python train.py --model="sound classifier" --dataset="single English nouns, adjectives and verbs, spoken by a formant synthesiser in many voices" --train_examples=78125 --time_shift_ms=50 --n_mels=80 --hop_length=160 --input="log_mel" --spec_augment=false --win_length=512 --targets=["word"] --num_classes=114 --arch="conformer" --norm="layernorm" --activation="gelu" --mlp_ratio=4 --head_dim=48 --fused_qkv=false --qk_norm=true --layer_scale_init=1.0 --inner_norm=false --subsampling=2 --layers=6 --width=192 --positions="relative_bias" --kernel_size=15 --label_smoothing=0.2 --loss="cross_entropy" --init="torch_default" --residual_init="scaled_by_depth" --optimizer="soap" --beta2=0.99 --lr=0.0026 --beta1=0.95 --shampoo_beta=0.99 --eps=1e-08 --precondition_frequency=25 --max_precond_dim=1024 --one_sided=false --adamw_lr_other_params=0.0027 --grad_clip=0.5 --ema_decay=0.995 --steps=23200 --batch_size=64 --epochs=19.0 --lr_schedule="wsd_sqrt" --decay_fraction=0.3 --final_lr_fraction=0.1 --warmup_steps=460 --weight_decay=0.1 --adamw_weight_decay_other_params=0.05
Rows from block 3 of a small sound classifier, named by matrix and row number. Rows with one number belong to one neuron. Each number is 128 + 32 x the weight over its row's rms, rounded and kept within 0 to 255. All counts start at 0.
After each neuron's rows are labels from the 100 clips, of 14976, where the neuron reaches its highest value: "strongest on" is what is common among them. Only what is clearly more common there than usual is listed. The data: single English nouns, adjectives and verbs, spoken by a formant synthesiser in many voices. In brackets: how many of the 100.
# fc1: first MLP up (model.blocks.3.ff1.fc1.weight, 768x192), inputs 0-47
# fc2: first MLP down (model.blocks.3.ff1.fc2.weight, 192x768, transposed), outputs 0-47

fc1.69 [237 182 145 133 140 159  86 155 147 141 163 190 132 118 142  85 162 119 121 103  43 147 122  96 154 177 136 169 167  59 128 104  61 112 155  86 129 181 154 137 123 103 124 131 157 125 151  81]
fc2.69 [134 134 200 157  70 132  83 116 112 140 141 170 124  94 119 120 143 122 144 155 109 146 152 122 115 127 115 162 103  55 123 127 202 103  85 105 155  81  82 155 104 102 151  89 160  80 110  94]
strongest on: /u/ (46); pink noise (34); /p/ (30)

fc1.245 [141 199  84 116  94  58 138 154 147 136 106 111  75  84 105 138 173 103 155  93 132  83  86 140 172 125  40 123 103 113 128 116 131 157 134 147  93  40  99 131 128 123 132 145  45 131 156 128]
fc2.245 [131 168 142  99 130 145 162  99 142 134 144  94  71 165 130 173 158 132  98 111  64 157 117 224  72 174 124  95 159  94  87 109 125 152  89  93 169  48 104 121 112  96  84  87  76 129 112 127]
strongest on: /m/ (68); /w/ (56); /ɔ/ (49); /ɹ/ (48)

fc1.216 [133  84  77  82 126 135 147 130 170 153  81 133 122 119 105 128 136 123 152 115 127  77  48  95 125 108 142 130 115 121  96 154 149 114 174  81 130 140 124 154 129 135 121 132 103 167 132 155]
fc2.216 [175  90 152 248 192  98 134 136 154 100 144 126 171 138 118 120 117 152 137 121 106 120 110 107 101 131 151 128 124 151 156 102  33 146 113 138 107 144  80 133 107 116 153 133  73 144 150 160]
strongest on: /b/ (99); word: ball (42); /ɔɪ/ (33); word: boy (33)

fc1.66 [112 189  94 168 136  71  88 139 146  98  81 146 165 132 147  41 152 134 182 151 114 133 149 131 180 137 111 154 195 134  63 156 114 107 123 144 145 171 153 110 172 174  96 152  84 124 140 131]
fc2.66 [151 140 119 196 141 144 168 122 156  95 145  82 162 186 161  89 112  89 158 167 150 154 116 158  72 145 163 158 137 122 157 128 152 131  77 107 122 124 138  94 130 201 142 141 132 103 136 106]
strongest on: /d/ (100); /n/ (61); /oʊ/ (53); /f/ (31)

fc1.176 [ 98 114  96 101 139 100 102 162 164 136 120 137 123 161 182 148 154 148 129 152 180  87 124  90 125 188 148  62 114 159 151 134  95 178 112 103 151 114 151 100 110  91 143 135 142 107 102  91]
fc2.176 [151 149 133 100 133 160  65 111 162 147 137 145 106 123 123 152 172 151  99 107 136 151  90 190 191 152 121 166 108 160 106 140 162  83 149 127 107 130 118  75 159 163 121 158  93 136 123 114]
strongest on: /ɹ/ (60); /oʊ/ (41)

fc1.411 [144 128  92 177 117  98 110 121 102 112 103 147 113 192 116  92 134  74 124 117 163  82 128  99 125 160 106 134 138 115  86  82  73 102  93  76 111  52 135 161 105 120 127 176  72  94 150 134]
fc2.411 [106 108 116 130  89  88 153 134 115 138 169 137 119 116 131  93 151  90 177 130  99 230 156 178 123 138 146 165 136 106 104 100 138 138 133  91 121 194 159  48 126 168 104  86 148 136 161  68]
strongest on: /d/ (97); /ɔ/ (76); word: dog (40); word: door (36)

fc1.734 [ 84 120 117 136 136 107 156 128 145 130 190  89 114 129 103 108 123 145  83 127 134 139 129 101 116 141  86  98 116 110 130 128  96 140 131 119 162 102 178 193 173 124 167 122  59 140  82 137]
fc2.734 [150 119 121 115 138  92 165 125 103 159  98 113 136 137 115 171  98 160 109 107 167 152 155  98 119 157 105 102 168 163 196 208 149 165 108 104 103 107 110  83 102 163  87 184 190 107 133 130]
strongest on: voice: child-like voice (58); /ɑ/ (36); /b/ (32); /ɔɪ/ (29)

fc1.82 [120  96 147 152 123 127 153 153  55 153 141 116 135 132 120 127 173 143  61 110  64 160 121 132 100 134 155 144 127 126 137 139 127  66  68 133 160 126 120 141 166  57 106 110 133 128 123 137]
fc2.82 [143 115 125 104 113 124 140 130 134 193 163 183 174 116 153 146 117 159 161 168 134 174 123  85  97 121 171  96 151 113 179 142 174 113 142 139 135 110  80 116 145 119 110 146 146 163 173  95]
strongest on: /b/ (84); /ɪ/ (45); mains hum (30); /g/ (29)

fc1.494 [154 149 104  98 110 171 148 128 192 148 104 115 155 180  87 105 107 150  80 112  96  65  92 177 141 187  79 105 126 105 143 133 103 163 163 145 115 133 130 106 119 123 142 129 126 198 145 114]
fc2.494 [131 128 112 104 135  63 127  80 168 174  71  99 122 156 157 174 162 143 128 118 176 163 122 125 143 138 128 123 109  87 156  79 128  95 104 167 129 109 176  89  86 155 144 107  48 167 146 140]
strongest on: /i/ (83); /l/ (52); /n/ (50); word: cleaned (34)

fc1.697 [138 111 118 114 124 151 154 151 105 122  71 129 118 136 116 163 139 175 127  81 135 144 140 117 126  72 165 130  93 150 159 129 130 192 122 137 106 136 116 138  95 124 165 107 115 172 149 114]
fc2.697 [158  71 112  98 191 113 171 106 131 154 186 120  82 160 129 155 113 136  89 123  73 145 158  86  61 149 153 139  84  85 133 143  49  86 131 221 125 186 136 126 156 169  82 136 147 109  99 148]
strongest on: reverberation (79); /ɪ/ (60); /s/ (43); /ɝ/ (36)

fc1.704 [166 159 168 167 161 141 173  66 126 174 115 154 168 170 163 159 135 108  89 117 189 118 126 156  98  86 202 126 142 158 129 110 144  96 134  52 125  84 137 161 107  89  88 100 134  81 161 189]
fc2.704 [122  80 152  99 139 105  92 108  91  98  93 121 120  51 142 168  98 125 179 137 122 155 160 132 172 140 140 142 121 125 168 127 115 105 100 143 117  69 133  98 126 125  99 149 182  75 111 170]
strongest on: /l/ (93); /æ/ (69); /p/ (68); /m/ (67)

fc1.659 [134  97 164  98 110 120 145  66 139 105  67 103 124 127 168 153 187 186  65 172 118 118 161 131 134  68 127 135 105 122 113 177  99 141 112 126 128 108  76 123 127 136 153 112 101  81 122 103]
fc2.659 [124 143  67 151  84  98 143 120  84  75  88  84 156 151 156 127 142 169 118 184 125  54 141 100  75 144  69 129  64 162 146 161 122 112 125 107  96 159 174 157 135 102 119 170 106 120 138 139]
strongest on: /æ/ (53); /θ/ (38); /p/ (38); word: path (38)

fc1.376 [ 60 147  83 146 100 106 140 129 174 127 141 169 111 124 120 144 127 145  68 120  97 148 122  87 153 170 160  99  97 162 189 127 151 116 177 141 172 153 140 112 161 113 144  72 180 106 147 145]
fc2.376 [134 134 111 131 105 143 169 178 134  76 111 171 155 140 136  96 124 124 144 161 103 144  96 139 196 112 119 129 166 104 207 128 149 130  94 144 148 115  94 163 122 136 132 114 116  93 101 106]
strongest on: /u/ (35); /dʒ/ (32); /j/ (28); /ʒ/ (27)

fc1.668 [137 159 153 130 174 128 173 147 190 187  93 136 136 169 110 108 145 110 104 119  99  99  90 110 105 118  91 100 163  93 159 151 108 150  89 117 153 153 114 180  51  80  85 154 178 108  75 136]
fc2.668 [120 111 116 151 140 124 127 140 124 111 116 176 164  92 126 174  77 182 136 100 137 146 146 114 129 132 119 114 162 142  79  95 136  69 125 132 124 109  93  54 129 137 101  76 115 131  99 159]
strongest on: /ə/ (73); /ɪ/ (52); word: kitchen (37); word: apple (34)

fc1.114 [175  93 143 109 122  94 200 163  96 122 147 132  96 115 101 129 100 122  95 117 116 101  63 121 133 182 156 127 148  85 108 150 136 100  75 105 108 136 154 130 167 110 134 159 134 125 118 107]
fc2.114 [122  98 158 207 148 127 111 110 159 145 122  76  25 116 128 161 102 112  83 133 150  95 136 170 180 103 169 139 113  95  81 165  84 103 177 151 178 114 173  75 151 108 114 155 142 168 163 104]
strongest on: /ə/ (97); /n/ (85); /ɑ/ (83); /g/ (71)

fc1.15 [128 143 192 130 182 129 106 102  91 114  99 146 104  59 169 182 115 132 117  83  98 152 109 229  95 141  76  79 140  79 164 167 144 154 169  55 146 142 158 102 113 118  87  93 136 138 118 131]
fc2.15 [164 134  99 151 110 161  62 184  76  87 109 142 169  75  89  80 127 144 109  60 138 111 119 159 174 164 105 145 148 122 161 170 156 116 195 124  84 118 132 180 130 109 152  92 137  91 164  86]
strongest on: /p/ (100); /m/ (65); /æ/ (65); /l/ (65)

fc1.561 [146 160 133 170 132 129 162 112 102 114 146 123 122 107  91 139  96 142 135 130  81 130 112 182 113 107 123 154  74 163 156 176 130 107 121 133 169 150 132 122 189 130 122 181 132 178 130  83]
fc2.561 [190 135 146 183 133 185 143 105 101 122 179 119 103 205 137 110 146 141 102 152 132 189 157 118  71 163  59 121 137  78 133 132  82  89 131  90 136 170 100  95 132  93 151 155  82 142 126  94]
strongest on: /æ/ (99); word: laughed (35); /θ/ (30); word: path (30)

fc1.662 [105 182 108 115 154 136 143 108 124 159  73 107 145 177 147 129  73 122 133 127 122  99 120 180  74 132 106 126 173 153 123 126 160  88 134  77 152 141 102  95 126 200 156 109 149 134 130 185]
fc2.662 [145 176 107 148  58 140 145  70 197 156 108 169 132 162 142 123 129 150 159  78 152 141 133 193 143 129  59 143 126  88 174 140 106 125 174  89 184 103 135 172 135 146 137 157 165 144 189  80]
strongest on: /n/ (90); /aɪ/ (65); /f/ (65); word: knife (65)

fc1.164 [171 181 135 106 109 135 113 115 138 135 107 175 143 107 146 145  83 202 117 106 146  93 132 104 122 196  53 134  85 110  59 122 119 152 137 144 164  80 132 117  84 161 126 145 138 200 108 157]
fc2.164 [163 132 139 137  70 100  46 114 103 193 154 142 155 150 156 103 128  93 100 145 170 140 120 130 142 133 136 119 142 135 119 152  87 158 131  39 130 140 146 106 139  89  78 121  87 154 122 171]
strongest on: /h/ (80); /t/ (57); /æ/ (51); word: hat (46)

fc1.497 [113  93 117 151  98 181 124 173 121 143 155 132 165 114 177 144 104 135 127 131 174 118 153 183 153 155 141 104 133 146 141 186 169 131 109 155 154 124 129 132  51 132 149 177  81 144 151 132]
fc2.497 [120  90 106 177 102 177 124 120 117 113 144 138 156 120  61  59  91 172 147 123 153 116 108 143 142 140 132 150 116  67 162 164 145  97 120 116 143 110 163 145 134  81  81  76 114 135  92 150]
strongest on: /p/ (96); /æ/ (70); /θ/ (67); word: path (67)

fc1.363 [110  79 115 189 118 171 110 127 101 131 144 142 127 121  93 130 124 126 108 159 186 162  65 138 134 154  69 117 136 126  89 140 164 111 101 120 108 109 168 117 157 159 119 163 112 191 168 124]
fc2.363 [126  98 130 119 122 119 145  93 131  78 116 132 145 137 160  89 135 175 154 128 117  69 140 117 129 122 150 123 103 158 138  96  97 143 138 160 154  98 129 180 128  98  78 149 106 134  93 138]
strongest on: /b/ (77); /g/ (44); word: bag (34); word: ball (33)

fc1.427 [100 105  70 142 139  97 110  76 130 138 163 156 175  69  87 182  88 120 116 136 124 207 106 145  94 128  89  80 215 134 146 102 125 185  84 126 151 146 103 126 117 125 145  92 141 147  75 161]
fc2.427 [137 139  92 192  46 131 111 102  97 126 131 123 165 146 194 195 135 121 146  99 147 166 122  62 112 174 164  86 101 157  89 144 120 143  63 127 112 106 200 105 141 151 128 144 146 101  76 159]
strongest on: /d/ (70); /ɑ/ (51); word: dog (34); word: doctor (32)

fc1.52 [153  99 144 126 113 186 133 137 136 146 123 115 131 130  83 164 173 100 149 122 109 144 165 114 131 152 178 121  59 127 157 129 158 144  84 127 141 184  97 138  43 162 152 127 155 103 169 168]
fc2.52 [159 155 158  88 158 191 129 117 137 173 110 101 152  84 176  82 195 137 139 155 158  93 112  88 147 154  61 144  97 218 122 165  98 113 155  75 127 140 169 172 140 191 143 124  97  87 166 148]
strongest on: /h/ (41)

fc1.530 [110 139 144 122 104  86 113 146 137 128 181 191 126  95 133 156 149 129 137  77  74 148 101 165  69 115 127 174 147 117 103 195 119 111 115 110  86 114 137 171  88 119 170  71 120 128 106 144]
fc2.530 [141 202 184 124  78 153 156 112 156 118 114 169 153 136 119  95 126 118 181 104 108  95 152  92 145 117  80 146 135 183 100 122  88 114 201 128 137 168 168 111 219 151 120  88 108 145 104 118]
strongest on: /ə/ (98); /ʒ/ (76); /j/ (76); /u/ (76)

fc1.241 [128 143 111 187 202 106 164 148 115 142 163 118 120 178 103 129 134  92 113 126 130  96 173 144 117  91 109 166 114 109 153  84  99 141  85 105 153 139 108 168 199 194  48 130 132 145 148 138]
fc2.241 [137 183 137 137  83 169  87 154 107 151 116  76  86 142  96 169 125 152  62  98 130 123 184 152 101 110 148 130 103 147 217 147  89 164  93 159 163 140 167 113 155 118 137 105 125 120 171 199]
strongest on: /d/ (67); /ɑ/ (41); /k/ (40)

fc1.276 [130 132 151 158  81 105  67 113 101 103 162 100 142 156  88 191 103 167  97 148 148 140 109  62 137  93 123  94 128 158 157 120 107 173 102 123 124  87  90  91 136 223 138 107  85 119 169  82]
fc2.276 [144  80 145 149 144 117  97  99 149 153 147 167  74  99 105 120 159 183 100  90 116  98 121 147  58 138 141 152 152 118  99 130 138 125  79 185  94 138  99  88 119 178 147 174 192 121 106 152]
strongest on: /ɹ/ (88); /ɔ/ (53); word: car (28); word: door (25)

fc1.95 [156 137  91 119 139  93 137 164 145 134 145 105 172 181 149 127 151 132 152 105  66 135 133 193 104 182 132 148 199 156 168 151 191 117  82 127  88 106  62 100  97 175 167 155 101  91 158  93]
fc2.95 [ 98 116 103 136  98 151 110 128 136 142  47 145 197 147 172 126 129 108 152 100 129 114 182 145 168 139 138 127 147  70 179 169 140 130 126  98 154 135 162 167 130 104 123 197  98 201 165 116]
strongest on: /u/ (97); /n/ (87); word: new (85)

fc1.566 [137 185 129 104 129  98 175  48 118  86  86  98 111 119 134 116 160 102 157 138 172 120 187 165 116 179 110 147 145  94 118 196 136 122 155 118 170 103 110 116 107 118 130 104 140  88 150 178]
fc2.566 [126 133 215 157  65 125 187  87 155 106 153 122 142 100 141 146 137 108 180  85  82  93 146 142 140 143 148 133 155 165 127 130 171 133 146 127 129 101 115  64 139  61 196 112 162 144 135 142]
strongest on: /b/ (80); /l/ (77); /æ/ (33); /ɔ/ (28)

fc1.680 [163 143 156 187 147 163 108 123 127 155 121 116 156 114 161 116 161 117 128 142 167 124 148  99 118 176 188  74 109 136 145 116 103 176 117 167  89  94 154 166 154 117 151 100 146 135 124  87]
fc2.680 [ 74 158 128 135 123 125  97 139  78 106 133 125 135 131 149 153 102 179  70 127  77 159 124 105 118 110  62  83 124 120 131 116 157 130 103 137 153  97 138 142 116 131 177 185 172 115  89  65]
strongest on: /ə/ (93); /u/ (80); /ʒ/ (79); /j/ (79)

fc1.365 [133 101 118 121 132 118 136 130 127 144 173 139 120 112 191 105 147 164  63 137  70 114 121  98 150 181 125  88 146 157 129 115 116 191 127 137 131 158 185 130 108 134 134 105  98 133 128 130]
fc2.365 [145 144 111 139  65 109 128 124  85 106 203  80 101 159 117 144 103  81  95 100  84 108 119 169 137 142  87 121 136 126 105 154  69 170  98 127 120 132 110 164 147 112 139 125 182 156 119 114]
strongest on: /ə/ (99); /g/ (80); /ɑ/ (80); /n/ (80)

fc1.617 [159 136 159  97 164 106 128 159 129 122 100 123 142 165 121 119  80 131  89 119 103  80 116 154 178 117 110 124  87 171 116 120  95 136 107  68 152 106 131 140 143 125 150 119  95 153  99 147]
fc2.617 [125 149 150 124 112  94 143 107 122 138  91 156 126 128 109 134 153 130 191 168  35 140 135 120 148 157 158 106 111 116 203 206 111 161 129 138  93 132 123  77 124 127 111 115 131 162 160  72]
strongest on: /b/ (96); /k/ (96); /æ/ (95); /l/ (95)

fc1.690 [158 167  61 227 155 122 168 136 145 141 135  87 140 160 134 129 105 188 120 145 154 115 122 147 115 130  96 101 155 172 111 123 121 141 115 118 111 113 145 197 133 136 152  90  83 101 116 121]
fc2.690 [114 127 103 186  97 118 111 136 144 172 161 174 180 150  89 161 101 100 101 114 185 152  69 139  83 114 135 187 161  92 184 125 133 126 171 166 139 142 106  78 126  73  99 121  99 113 107 146]
strongest on: /ɹ/ (70); /n/ (45)

fc1.487 [142 137 123 111 165 130 134  75 163 115 149 135 123 153  91 173  84  99 182 192 120 124 165  97 152 136 176 186 127 100 127 137 112 164  92 144 126 145  76  93 135 121 168 125 112 102 147 129]
fc2.487 [164 105 101 127 161  91 155 170 218  98 168 105 121  69 105  69 126  49 110 134 106 119 121 111 127 142 149 125 138 132 104  86 138 114 122 117 155 102  95  77 108 143 173 143 113 113 124 148]
strongest on: reverberation (71); /ɪ/ (43); /θ/ (28); word: thin (27)

fc1.2 [ 49 104 142 120 148 110 111 159  96 187 141 116  94 109 142 158 110 150 130 158  54 187 112 126 138 122 185 103 113 124 156 186 132 124 122 156 122 162 114 150 107 130 166  37 220 196 103 117]
fc2.2 [176 132 153 100 140 140 156  67  95 191 119 132 114 121 110 204 107  87 125  90 191 155 158 101 113  79 127 117 108 165 133 157  90 113 162  75 101 123 139 205 181 161 137 109  97 195 106 114]
strongest on: /k/ (59); /p/ (58); word: likes (29); word: picture (26)

fc1.336 [170 163 161 201 113 107 173 142 150 105 161 145 101 114 151 140 117 172 181 114 155 109 102 156 121 100 105 159  59 132 103 173 138 121 100 142 145  82 155 140 129 151  94 183  43 121 133  85]
fc2.336 [ 75 114 117  71 156 169 126 154 105 107 135 164  87 125 145 166 116  96 134 143 111 108 140 111 137 171 163 101 163 132 153 116 130 153 114  87 134 112 153 175 145 153 126  81 163 164 123 158]
strongest on: reverberation (68); /k/ (55); /ɑ/ (41); /g/ (35)

fc1.425 [184 157  88 195  82 136 132 161 126 126 112 161 134 129 125  95 161 137  75 132 146 156 167 151 176  85 100  65 133 142 166  95 136 127  85 116 121 186 177 100 166  85 130 130  97 180 154 109]
fc2.425 [ 91 128 200 110 149 120 106 101  94  89 101  84 115 105 122  75  70 109  86 109 152 186 127  71  96 134  77 120 144 141 174 139 140 139 121 108 128 151 106 138 111 107 142 144 144 149 111 165]
strongest on: reverberation (100); /d/ (62)

fc1.289 [136 101 100 172 145 157 178 210 100  96 158 154 186 132 124  92 130  98 131  95  85 180  97 137 118 121 148 188 127 150 108  88 134 118 103 156 138  83 115 108 151 110  93  48 104 139 143  83]
fc2.289 [114 125 135 135 169 146  79  99 117 153  89 128 108  93 107 124 123 120 127 156 160  97  92  82 137 100 127 101 149  84 103 112 165 145 109 145 100 100 134 108 102 182 171  70  53 134 148 117]
strongest on: /b/ (98); /g/ (90); /æ/ (77); word: bag (75)

fc1.434 [203 112 173 176 120  68 128 114 154 139 124 101 120 124 178 146  93 141 122 119 115 128  65 150 157 176  90 143 129 195 133 143 157 119 143 105 113 197 135 153 153 166 128 170  80 166 142 120]
fc2.434 [102 120 150 164 123 122  96 145 108 169 127 105 121 150 160 169  60 125 125 102 127 125 101 183 110 141  93 118 120 148 103 142 125 104 129  72 135 148 177 137 112 125 142 116 107 162 111 154]
strongest on: /d/ (99); /n/ (94); /f/ (66); word: found (36)

fc1.225 [ 74  71  88 191  98 100 181 128 115 121 188 103 198  88 167  76 135 118  92 120 130 178 139  99 145 111 134  77  66 141 116 140  97  96  75 110 126 133 180 129 113 115 157  93 146 102 139  71]
fc2.225 [145 101 107 141  91 133 100 121 109 162 103 136 128  83 150 121  55 146 114  85 179 130 144 140  95 169  63 101 154 106 124 174 119 114  83  80 139 188 117 101  82 147 134 135 176 148 129 192]
strongest on: /i/ (100); /g/ (50); word: green (50); word: tree (34)

fc1.125 [121 107 141 157 149  96  88 143 130 145 178 154 121  98 160 151 134 166 139 113 143 118 118  81 141 152 136  53  91 128 104 176 132 150 134 124  71 109 146 144 109 200 168  41 144 160 166 187]
fc2.125 [145 131 145 193  79 141 122 125 152 126 195 153 145  83 107 176 172 194 144 104 161 144 172 178 151 104  67 138 115 170 112 151 140 157  83  91 126 130 144 101 162 145 134  86 180  90  84  73]
strongest on: /ə/ (98); /ʒ/ (46); word: usual (46); word: table (42)

fc1.620 [130 153 149  75 108 129 148 118 104 137 105 113  88 135 105 141 167 182 176 140 162 140  98 134 115  72 119 150 120 161 128  65  93 134 161 161 169 117 175 126 179 148 181 114 107 164 153 135]
fc2.620 [123 109 114 149 115  72 149 152 152 152 116  82 171 108 109 157 101  75 123 125 101 123 121 157 164 114  91  92 127 155 171 169 105  89 150 101 129 157  92 123 119  96 139 113 160  93 159 116]
strongest on: voice: child-like voice (53); /ɑ/ (46); /p/ (32); /b/ (32)

fc1.98 [192  95  95 126 143 116 151 139 158  90 167 104 134 102  79 133 177 157 156 147 187  73 142 138 111 194 140 171  79 129 130 120 104 125 124 113 140  79 141 159 133 113 157 118 200 148  96 136]
fc2.98 [167 104 146 108  45 153 128 128 132 109 161 172 121 156 135 114 135 121 100 161  96  93 131 147  79 171 118 126 120 128 108 122 126  89 152 149 148  72 156 193 123 147 125 117 159 109  98 177]
strongest on: /p/ (90); /ɪ/ (37); /æ/ (36); /θ/ (34)

fc1.366 [124 125 144 105 121 129 134 175 141 103 151 125 131 146  56  87 120 163  76  81 111  94  33  48 102 133 149 151  85 149  69 138 152 101 143 140 115 123 115 109 111 117 138  99 103  87  97 127]
fc2.366 [139  53 111 171 185 139 133  82 135  99 140 121 171 161  80 115  92 112 178 152 144 150  99 116 125 130  81 116  95  91  81 100 101 135 103 111 131 117 148 131 179 112 118 137 118 152 148 190]
strongest on: /b/ (100); /ɔɪ/ (56); word: boy (56)

fc1.123 [171 192 123 151 128  52 167 110 147 109 128  93 108 113 177 157 110 121 128 114  95 155  75 144 138 158  79 133 157 141  96 129 185 114 100 136 163 129 170 149 133 142 153 112 128 132  77  58]
fc2.123 [151 183 208 103  95 131  81 161 131 103  85 125 155 136  98  75 119 116  96 107 144 128 142 145 161 109  92 120 135 165  62 123 147 129 108 116  95  82 122 129 134 125 100  88 127 193 122 125]
strongest on: /h/ (96); /ɪ/ (76); word: hill (43); word: hid (30)

fc1.598 [117  96 104 187  93 193 155 130  69 130  53 105 181 167 103  91 137 157 120 148 111 172 172 119 135 123 168 133  93 146 154  79 119 119 148 133 162 135 143 140 134 112 130 148 107 176 117 171]
fc2.598 [140 137 114 115  77 112 161 146 154 161 110 136 197 157 132 124  90 171 171 122 130 114 101 158 130 108  87 115 162  93 126 116 106 111 140 137 134 134 128  77  95 152 134 108 146 118 157 153]
strongest on: reverberation (71); /f/ (68); /n/ (60); /aɪ/ (44)

fc1.437 [118 140 121 129 134 178 177 161 100 152 115 117 116 123  59  87  78 107 131 136 142 138 170 113 168 120 190 125 133 134 163 181 134 118 122 102 139 144 145 199 115 113 134 107 178  96 155  79]
fc2.437 [172 170 162 128 113 155 116 123 101 130 135 138  86 103 145 106 133 125 157 143 105 111 143 124 121 150 141 138  69 184 133 193 145 111 130 120 148 163 148 140 128 147 189 151 151 111 139 124]
strongest on: /h/ (59); /aʊ/ (55); word: house (55); word: path (38)

fc1.440 [142  53 130 139 170  37 157 106  86 160  95 100 178 129 150 108 184 154 118 153  94 128 167 109 108  83 136 112 113 127 111 124 120 135 139 111 124 120  88 103  96  99 159 133 126 168 154 123]
fc2.440 [162 102 109 102 147 171 186 161  92 150  76 138 190 185 126 124 100 133 148 101 100 142 155 162 124 120 153  66 138  86  84  77 139 109  80  94 128 153 155 140  94 168 118 103 150  96 106  72]
strongest on: reverberation (82); /t/ (76); /eɪ/ (35)

fc1.172 [219 152 160 174 111 125 145 108 157 150 143 118 139 125 165 138 126 114 118 152 178 113 204 131 113  61 142 131  90  98 102 139 123 154 175 123 143 119  98  85 132  84  87 129 163  91  95 100]
fc2.172 [182 136 121  79  88 107 117 180 127  67 119 138 118 130 104 131 156 196 159 127 133 149 141 116 102  90 155 181  92 162  81 178 188 145  72 158 117  95  97 148 165 189 121 138 135  92 155 113]
strongest on: /k/ (79); /p/ (64); /ʌ/ (45); word: cup (44)

fc1.390 [ 82  87 110 190 116 103 123  70 118 142 110 165 126 196 139 113 139 132 232 132 164 111 137 143 190  74 101 169  96 170 100  99 140 159  83 111 142 141 140 129 147 133 111 144  91 138 170 176]
fc2.390 [ 90 183 102 134 162 161 123 165 178 194 114 166 155 122 126 151 133 174 192 140 196 116 173 123 170  66 129 140 121 101 150 174  89 191 149 123 113 135 115  62  93 177 124 104 146 121 121 169]
strongest on: /i/ (60); /n/ (59); /g/ (35); /ʌ/ (32)

fc1.288 [ 99  93 113 151 132 176 117 115 211 132  80  99  94 163 168 152 135 102 178 171  98 128  74 141 167 153 133 132 102  87 100 159  95 160 132 119 106 114 127 151 207 176 156 123  81 136 141 110]
fc2.288 [117 150 108 144  51 108 158 127 141  79 180 152  91  92 132 127  73 102  93  97 136 165 107 150 133 144 153 121 161 167 198 114  99  88 161 100 128 128 132 111  67 138 185 160 132 145 131 209]
strongest on: /l/ (92); /b/ (91); word: ball (56); word: blue (34)

fc1.525 [ 75 122  83 119 142 190  81 144 129 183 188 122  89 141  82 120  86 130  83 199 123 155  94  71 126 160 125 128 110 118 102 142 145 126 169 156 186 156 141 118 140  89  95  64 162 156 132 118]
fc2.525 [137 125 117 129  93 139 149  60  64 162 135 154 110 194  94 112 136  99 131 104 140  98 103 213 123 123 113  95 143 157 172 171 171  82 138 144  95 102  91  79 126 183 141 158 172 120  85 179]
strongest on: /l/ (56); /s/ (55); /m/ (47); word: small (31)

fc1.514 [150 131 114 123  88  97 123 107 142 176 173 128 106 137 122 101 149 158 137 145  87 146 108 133 157 137 104 129 101  72 112 120  86 136 153  84 123 126  82 158 104 190 139 123 116 125 144  97]
fc2.514 [100 126 161 164 150 125  83 120  83 204 155  95  82 168 111 133  96 164 148 158 117 114  94 114  67 115 129 174 152 109 145 130 118 124 151 131 130  72  72 106 124 128 120 109  86 139 133  84]
strongest on: /l/ (66); /t/ (66); /s/ (51); /ɔ/ (31)

fc1.475 [105  87 101 161 106 102  91  99 130 131 167 212 116 128 180 161 148 129 101 132  95  90 103 152 121 129 168  94 161 112  92 128 105 106 128 110 105 119 185 147 150 164 202 126 118 118 123  92]
fc2.475 [147 129 147 153  85 118 118 136 133 158 196 128  65 153  95 137 141  99 159  96 120 137 104 149  98 125 133  96 102 127 157 113  83  89 120 177 148 100 175 100 125 166 146 135 144  90 133 124]
strongest on: /ə/ (73); /g/ (70); /ɑ/ (70); /n/ (70)

fc1.451 [ 84  96 117 116  96  87 150 100  56 123 106 127 126 143  92 138 145 102 155 134 122 166  75  70 173 162 122 134 184 114 110  98 153 139 129 172 150 106 112  63  73 148 197  98 126  86 157 139]
fc2.451 [110 140 156 147 188 132 130 133  90 136 129 107 132 142  42  87 127 135 163 148  82 156 107  85 201 132  97 115 110 138 107  48 122 158 103 136  97 114 125 145 131 123 102 111 128  36  97 127]
strongest on: /n/ (71); white noise (41); /ɪ/ (37); /aʊ/ (35)

fc1.747 [154 140 113 119 109 102  61 208 151 134  89  97  80 102 159  87 158 182 107 236 155 125 101 130 144  93  47  93 113 143 121 110 118  99 168  68 116 150 131 142 103 115 118 181 103 196 126 105]
fc2.747 [124 149 108 182 111 164 110 105 151 103 134 132 154  94 126 155 135  91 168 186 160 164 151  86  99 115 134 168 151 136 107 113 131 156 161  99 178  65 121  39  95 151 104 143  89 103 129 105]
strongest on: /k/ (95); /s/ (54); /ɝ/ (53); /w/ (51)

fc1.355 [151 166 139 111  70  93 105  77  92 100 178 210 136  95 159  92 175 142 142 110 107 117 106 140 148 187 131 141 101 117  78 150 103 103 137 142 147 147 204 165 104 139 129 152 166 150 156  96]
fc2.355 [104 133 146 137  76  73 104 169 128  99  98  97  66 135  96  75 152  58  50 136 172 133 111 183  93 159  94  83  89 104 122 192 140  86 104 111 148  90 189 142 130 126 129 156  83 155 132 124]
strongest on: reverberation (76); /t/ (74); /p/ (47); /ɛ/ (30)